{
  "model": "contrastive image-text model",
  "dataset": "numbers of one to four digits printed on busy colour backdrops",
  "train_examples": 295000,
  "image_size": 32,
  "crop_scale_min": 1,
  "horizontal_flip": false,
  "translate": 0.06,
  "cutout": 0.4,
  "tokenizer": "word",
  "vocab_size": 8192,
  "loss": "softmax",
  "embed_dim": 128,
  "encoder_arch": "mlp_mixer",
  "encoder_norm": "rmsnorm",
  "encoder_norm_position": "pre",
  "encoder_activation": "star_relu",
  "encoder_mlp_ratio": 4,
  "encoder_layer_scale_init": 0.1,
  "encoder_parallel_block": false,
  "encoder_inner_norm": false,
  "encoder_patch_size": [4, 4],
  "encoder_conv_stem": false,
  "encoder_layers": 14,
  "encoder_width": 384,
  "text_encoder_causal": true,
  "text_encoder_width": 320,
  "text_encoder_layers": 10,
  "text_encoder_norm": "layernorm",
  "text_encoder_norm_position": "pre",
  "text_encoder_activation": "swiglu",
  "text_encoder_mlp_ratio": 3,
  "text_encoder_head_dim": 64,
  "text_encoder_fused_qkv": true,
  "text_encoder_bias": "qkv",
  "text_encoder_qk_norm": false,
  "text_encoder_parallel_block": false,
  "text_encoder_inner_norm": false,
  "text_encoder_drop_path": 0.05,
  "text_encoder_positions": "rope",
  "init": "torch_default",
  "residual_init": "none",
  "optimizer": "muon",
  "muon_scale": "original",
  "learning_rate": 0.03,
  "momentum": 0.95,
  "nesterov": false,
  "orthogonalizer": "newton_schulz_5",
  "adamw_lr_other_params": 0.0025,
  "max_steps": 8400,
  "batch_size": 128,
  "epochs": 3.6,
  "lr_schedule": "cosine",
  "final_lr_fraction": 0.01,
  "warmup_steps": 420,
  "weight_decay": 0.009,
  "adamw_weight_decay_other_params": 0.01
}
Rows from block 3 of the image encoder of a small contrastive image-text model, named by matrix and row number. Rows with one number belong to one neuron. Each number is 500 + 50 x the weight over its row's rms, rounded and kept within 0 to 999. All counts start at 0. Numbers have three digits each. After the name is the row's rms in percent of the matrix's.
After each neuron's rows are labels from the 100 images, of 14976, where the neuron reaches its highest value: "responds to" is what is common among them. Only what is clearly more common there than usual is listed. The data: numbers of one to four digits printed on busy colour backdrops.
# fc1: MLP up (encoder.blocks.3.mlp.fc1.weight, 1536x384), inputs 192-287
# fc2: MLP down (encoder.blocks.3.mlp.fc2.weight, 384x1536, transposed), outputs 192-287

fc1.66 196:449526451526518484393563595557511461455495443522541441546501448501573494479466509541478482385519475433542554516527449540452423523510530493492522607501433459468570523547532528509519540488540469470435546498459485467518517452397418490579459529446485487502441522382564508493538565528479434568
fc2.66 214:477499450544453435546551497430488511410548545517519468456456540474426501568498475415495531530504518518569476554526524505594613484525604517423477558550479602552429548541506536598525439576480414505427427510618527507557447449586488550549531490497553504544563502538512494510505537514497497538
responds to: length: four

fc1.437 079:438434503578459422479455498572561473511485571454515574580521490492604551422524568528486480426520489466417512474512457510449532592510453455536535495564515502495457557409542525493508521530469478512544461543624462513549514499414552553540432518489571524460411543545328505450583522466491437463
fc2.437 067:449449463445461565491448542602543415464526535428513521507543537541601506487486557510526501550487495438536513495573469551577562486513488504511514649512509538528442541334495463457481571540454473508522604480454498523518573505430526459451492504524542475546528495497484402452511498526531535518
responds to: the digit 4; first digit: 4

fc1.552 040:494475440476483534473476576411438428503497422451606502498588594400438554477441471479498433461513611437443415468467454513524457530446477486571523429443385426527429455454389515428487475529419457603454475489459499558534511602542628475513334538521459506454407471564513544530572503482442541471
fc2.552 038:486411587469493433535591558509474552506564528509547544528460526506523515606467536607456496490504420395527496468561553505486522515538441488413481561466511525475559454598582513540464565497569523522541496518576429470463585424558453531493528481484574468513534482533463494515468505510408559536
responds to: length: three; the digit 8; last digit: 8

fc1.284 034:471465489515522507458494476532512496533609458443422493499567449534509598528528579405537470492518467539393444530415563470494513466516584459525520440546485514450477465429474503494557530559572452476493500533525459503454545604453616471532532482439462492467496529532512510530438466515547451542
fc2.284 030:529520471519518553468559478503505459493529592418505452491476474480466534487394461425465474537494462465609460523513519582428541563504400437472456543416482426560418601536573455504509368469426535583509500569533504543582482423540481504519529519632454542450574474482462580501603504553497528489
responds to: length: three; last digit: 0

fc1.757 234:534543525590501518585499583462397483554400544490434565484420550463519512481440538534500568481546471439489460504503493553464514475589498509451459594448450461444570543587459510592524559488495507477515525530402513539458521526538480523496508591486540527470551522497518591446493582532578513545
fc2.757 223:507454453482544461477462504492498473516544400417488499504530548512560470465509467453500505397491547424532504444493501503487418526464507487498443572459495451554436541477530436557510371510463509499501559442501479562639438467486613506519485562491462525465407491484533500514564516535489533474
responds to: the digit 7; first digit: 7

fc1.679 058:484574494502477412465497527550529596433477536565444507516450521501481472492453460514528455567524561636488484416447510516445492495345495508532420425478469542507493661499438478557446526445526505499415529436521474511510438519461483508516502495492527403498520530454482512429540526489475542536
fc2.679 054:496422510508490530486471526519494525573481440409589554511574508498585520536518534427540450518496487468476497492555505419500527480494515527445415517477564521535500549378549544554577471506451467513512531462524513514486514534428476517543493492485514513542468503474489468504553495506506480506
responds to: grey ink; teal ink

fc1.566 216:547401586506477435470468597483491521502505593458511521534466503514509510514474473492457538498513504506461468541496520472430534482410400493489542526495519519476494506553396529517459621496450497538433458461498494469422512449461441570537502542447432552518559512485588478442524411500608495426
fc2.566 218:422470569508509600544487558391498526543485453510493541453548516546544617509472468400482487504467509418527464502593496530533519408478507500563530625475483515419464477416540472466560546614451496460496579515506485523430463471550467495571535448493531510514545500516475503594516532498485475524
responds to: length: four; the digit 9

fc1.116 010:508497509507497488461556508567404473471485524454571522486442487536496576574479531559508440557503471647509551481553469544526487492519517502543428462553526511622538413459521598551516525474542386574536593499392564419507522544488530467556550460563517437524468408506491496507468476456604468495
fc2.116 010:614347447501470545577529415419519558433529507512569400500603519518458519488507595525515509497514568478571549473449469540453497519531599465475575559412509577507467479512537543520470584558505477488410444427541440566499508457481557496499519475437458447531537478551440576490463492397449515541
responds to: length: three; black ink

fc1.674 018:440446470476475495449473411500479512454534519545443476505422495538557420381477536443451422558589468478558511529531434439560451488449519527472514513509446507648515490499540558454519611538461497440497554567566582447507562563594585458558428542589572504465517499525475532550483450453463468568
fc2.674 017:449516557500434501533501394494531489505453480456572490583506521433413593593457461571483563477447480454437458542390511496488505520540484569591559450420525485548527581458517441564502449525386486527524513422456483468547523436423567523451413499501512494567457502465515498563535446466531540532
responds to: the digit 4; last digit: 4; white ink; pink ink

fc1.289 010:471482484549570486437466570481532522496576448507518543371453473509526539469509523478484541408548488402461471426413527461478457469498515473554566507471400549495474443556461501539444450614525455480644439538501447542540557450547556582428461558468498487461413521569551499482495524535531481412
fc2.289 009:531441542455490441463498443522526506511559494435567494522612504522439527488471432478466533529534533567533500502624464468443482552414462530459457437532520458556400479406476465623510511507544491535445523416498505519588581514498554459526482559503485507557613432500448453471516514494540626494
responds to: the digit 7; first digit: 7; last digit: 7

fc1.319 225:462585505470486526532494574469554557455609491597516426501519526493553488511532561535498509464540439589402499523511499544529461551501555535562409507530602476524579489465488465564479487440456505625455478519452477467542496498464556461520557553485399533429520493496487423484482466455483496561
fc2.319 229:482479471499571548452539541482525377515561477432603442503545498485491407491445490540506531580543497465426515532460526393499492489550484492509485452524495620459551486490403478385476431500536474460575457458465522431507494447474639485502504497482531476440499501519497493517532531536462536497
responds to: length: three; the digit 8; grey ink

fc1.154 176:422559436488468553481455522518564507450521491490467493502456446420530457518557462609418581529482456528496550449568545501407513511515470457517443500605515499456487413439495495505569517429567464441537493505469524517515540574537503539526530573522420489491607568517569507446667474502478506556
fc2.154 172:447452469500499498412547529397434416462523552440542493503557451461563415463506544385530544479511487487519412551442522558455483553564487516467483572518489425441427552505466523524593546553519452525441569435610528450626556515489509536583438478499508461534481494463492442467502489570511552522
responds to: length: four; the digit 5

fc1.151 030:489433530473452531459558570569527534474462523548508546524566513520454466406536524546544537454459524443459521410474502612548545453567581504592506429577471384579501459472509502446488521413553496576563450504499530487497437447450588531441557580508529506550501472454463526475462582463488484526
fc2.151 031:466538537521489495500496434437490449566505373414441547488464524444506594486493547548452415496457487534491427542511471427433443489534477508489383533481531574461512466564400538544585497515523483488547523461549522470542578508434515521518542515527513502569368467573532467406451477469428517491
responds to: the digit 4; first digit: 4; last digit: 4

fc1.221 091:512544403501475481527475358580462497514439452473397592454463465473446553490478492345459465560543522451507546488419532430401432491452416498474373487624429542568508497511577483444517502390489507511514448518510555454522519507534479527579425587527436444505541502514554518502480449348502495495
fc2.221 080:545516595428533426408544404518393579484481535474512521458548509474563520534549418543485531418546467410510413566560484525560554490570583462515612481505508542505502508490546588509618378474535488462566474450560522498446552461515549538517511498523533529442440527508430511471502515507537393569
responds to: the digit 4

fc1.411 195:404595426548497489485548530508451474531514526617329536562526495482487474402583549466545548520508561518547540537505490474407473517483386483549586470574535513523487534462457501605602539495552462530504494445479395473492386443433363529521550465475482487424445538569597458491515588469473463535
fc2.411 197:465457559531510513518506527429504558467509397561614440513515437537455527552555530534483496578497467525420469516476523526537528488536534552416438441390497482469501507522503604565476536528494502501441535478572505486462576518550547565519527439451492524513480506511533412449488524508521481530
responds to: the digit 7; first digit: 7; last digit: 7

fc1.500 061:350459492423466434598492486524520542578457519488425540548559472493660498522483520551434476520529471493540544472527575519466520555483537442541533541430503484425437543526492456519577488405444504490544473440487443463474509532480574497418638498508560603493453427532482520439575518534433414492
fc2.500 070:530496478532520401535476467488482468451479445458471546555379540554426456544589452431518522534532469652519478442499503488559505477408579612485382479523506444413583498442397519477534464574515543470539544497437472422561516516500441526430426475483496530561540492490525511483480536469442473485
responds to: grey ink

fc1.721 068:536555490458473550517480490418510502540566514487470540544466497492544470465450434477550406558541529466516490562436505465468635421443524439503530421592469565577506554478478482552453417407429525518499518469492468386362383561415531543574517463455493487506532540531480623461526487511447512489
fc2.721 064:469552581502509634448475400498488459605545411534370607496494480529506557446567448475522495520444522498439499477404454567474501478537433481466446516477512457518538538565558580547477458593494432539465541471575484538478568427424464493545400543559494458513388496404464473537505496496553521463
responds to: the digit 7; first digit: 7; last digit: 7

fc1.557 211:542537448417502480408552499516615470525500486442541516486456604529540400552412481522507545594479518461512523591547492473525504458516449549576456545426530521441537518471455462382442522538558500653488471580556500506481586517470398518540468553489476598481435453511511531510408401422520546424
fc2.557 211:555523532507456513533477473570517498472499482473532540489501449523572417472480452546481550451449522470447503578535474453507409587455464480481575453502534498446547412504502393452531577465482565449465470513589495429504476462476484492506530499510516493545526501491450494462475504445528552501
responds to: length: three; the digit 3

fc1.386 193:469523476501545519512510460416452340462477443543453487519453492553451451477557479537443410528443480418511388455441532469458473524518479420475450514471500504503536485502500543485531547528529501554572556453526436525557526530471499489448422535448446529542497479514451531490395444488461502536
fc2.386 202:549455601568491477478530541462522522502496610464502445520661529568528502510575481492530564518510504470530546400462518549670475392461364520513573454512486582556474495487468507453450529519518413483463542536559487580469474493541487477550478471451577494454609512625505494519465532421514569478
responds to: the digit 4; yellow ink

fc1.34 038:424554578449505505457494492532463551449564481453393528554532485537476516419471453530545494460585519476521436505433510420510619540444436503568427505499528510460458524454544503628542547496467580584537529516449488544523419417541406555491610470506479543481550594538484474506464431579421507476
fc2.34 035:458526469485473496572553502530467507493469501467508402480485456405595421525516506423482456422460519587477432562451456634444537460588563525543536492467499524574487533513461467441540526530538457556521478457513495535489568570510548518491503426464508513532476503468445457559574536582565469508
responds to: length: four; the digit 0

fc1.247 018:571595535484499505446506524575454567503591501520533460494479574482567586461441459594546480524459460431382454551511487452459510482479569516597536488450495382447557521543493543439537473463574505504445539529458514485524512507543487459468472512449458409498603504454536483478542514493489478466
fc2.247 016:434439393581539550589398528563551552444506490445544527476520470510476475509454617416474509436501575439464448536485480534544477489478513458556385597433440552520450464522482489463390550490388534504511403509506416426518396469467496479529483489493396455519496484515389505445458476420475545510
responds to: length: three; the digit 5; black ink

fc1.206 216:566589444488509461544524499509414460477548562519430509469417408543490520524424535476461508559584462508398556586447448492502439426391530505501446360446440453456566543474476453446574559511462510525423471543444518508474635524562573440531520546464518510477490440518466488494515448498531488496
fc2.206 217:574456431457467452457456457454492531446430477475547478503431493443501439452416467587518477524489495548599489475486510522439494457552508457461510502486511558683525521446453524532518503708548513460646493540401481561559517501440507508596577550422496501508527525542493557616459531496505513480
responds to: the digit 7; first digit: 7; last digit: 7

fc1.729 195:467559454449545515562527466553449453625471524480545503487523514496515466436448515506495486489463500557537459517461464444454484493514486438530419333463543489504445563489460477649494482568431555554517532477455477482553461549518535557437413592429401491440493523507548515464430551480462466548
fc2.729 211:592471468538540528513514448448498472554592548539458488488380478495525507487439440473503521467455449368487490426551498454482501463463546434456548538498483458632463531560526538504514482519586488478478493528524492534544482527478396515513600539497623505547429500496465535453445447481497523509
responds to: length: three; the digit 5

fc1.742 171:462542496485480530462479591551495507552538432524452478439356483516459502535484397597420485518481482417478499478477478499422432508492450507498603491490412454543411433518434454553442576556449544464501464549581484500536510519489491594540508482569571510506458455476528509483509497536492553478
fc2.742 154:552488515487426433435516545620546424504493539525466500568466497382569577570474524504547504483528483569459554528442521559486467485620545457454440516537507563448423460450456438398492440516509483501615506513482497545565479542503433541545413540523518501396546496529484534472463478487522497497
responds to: length: four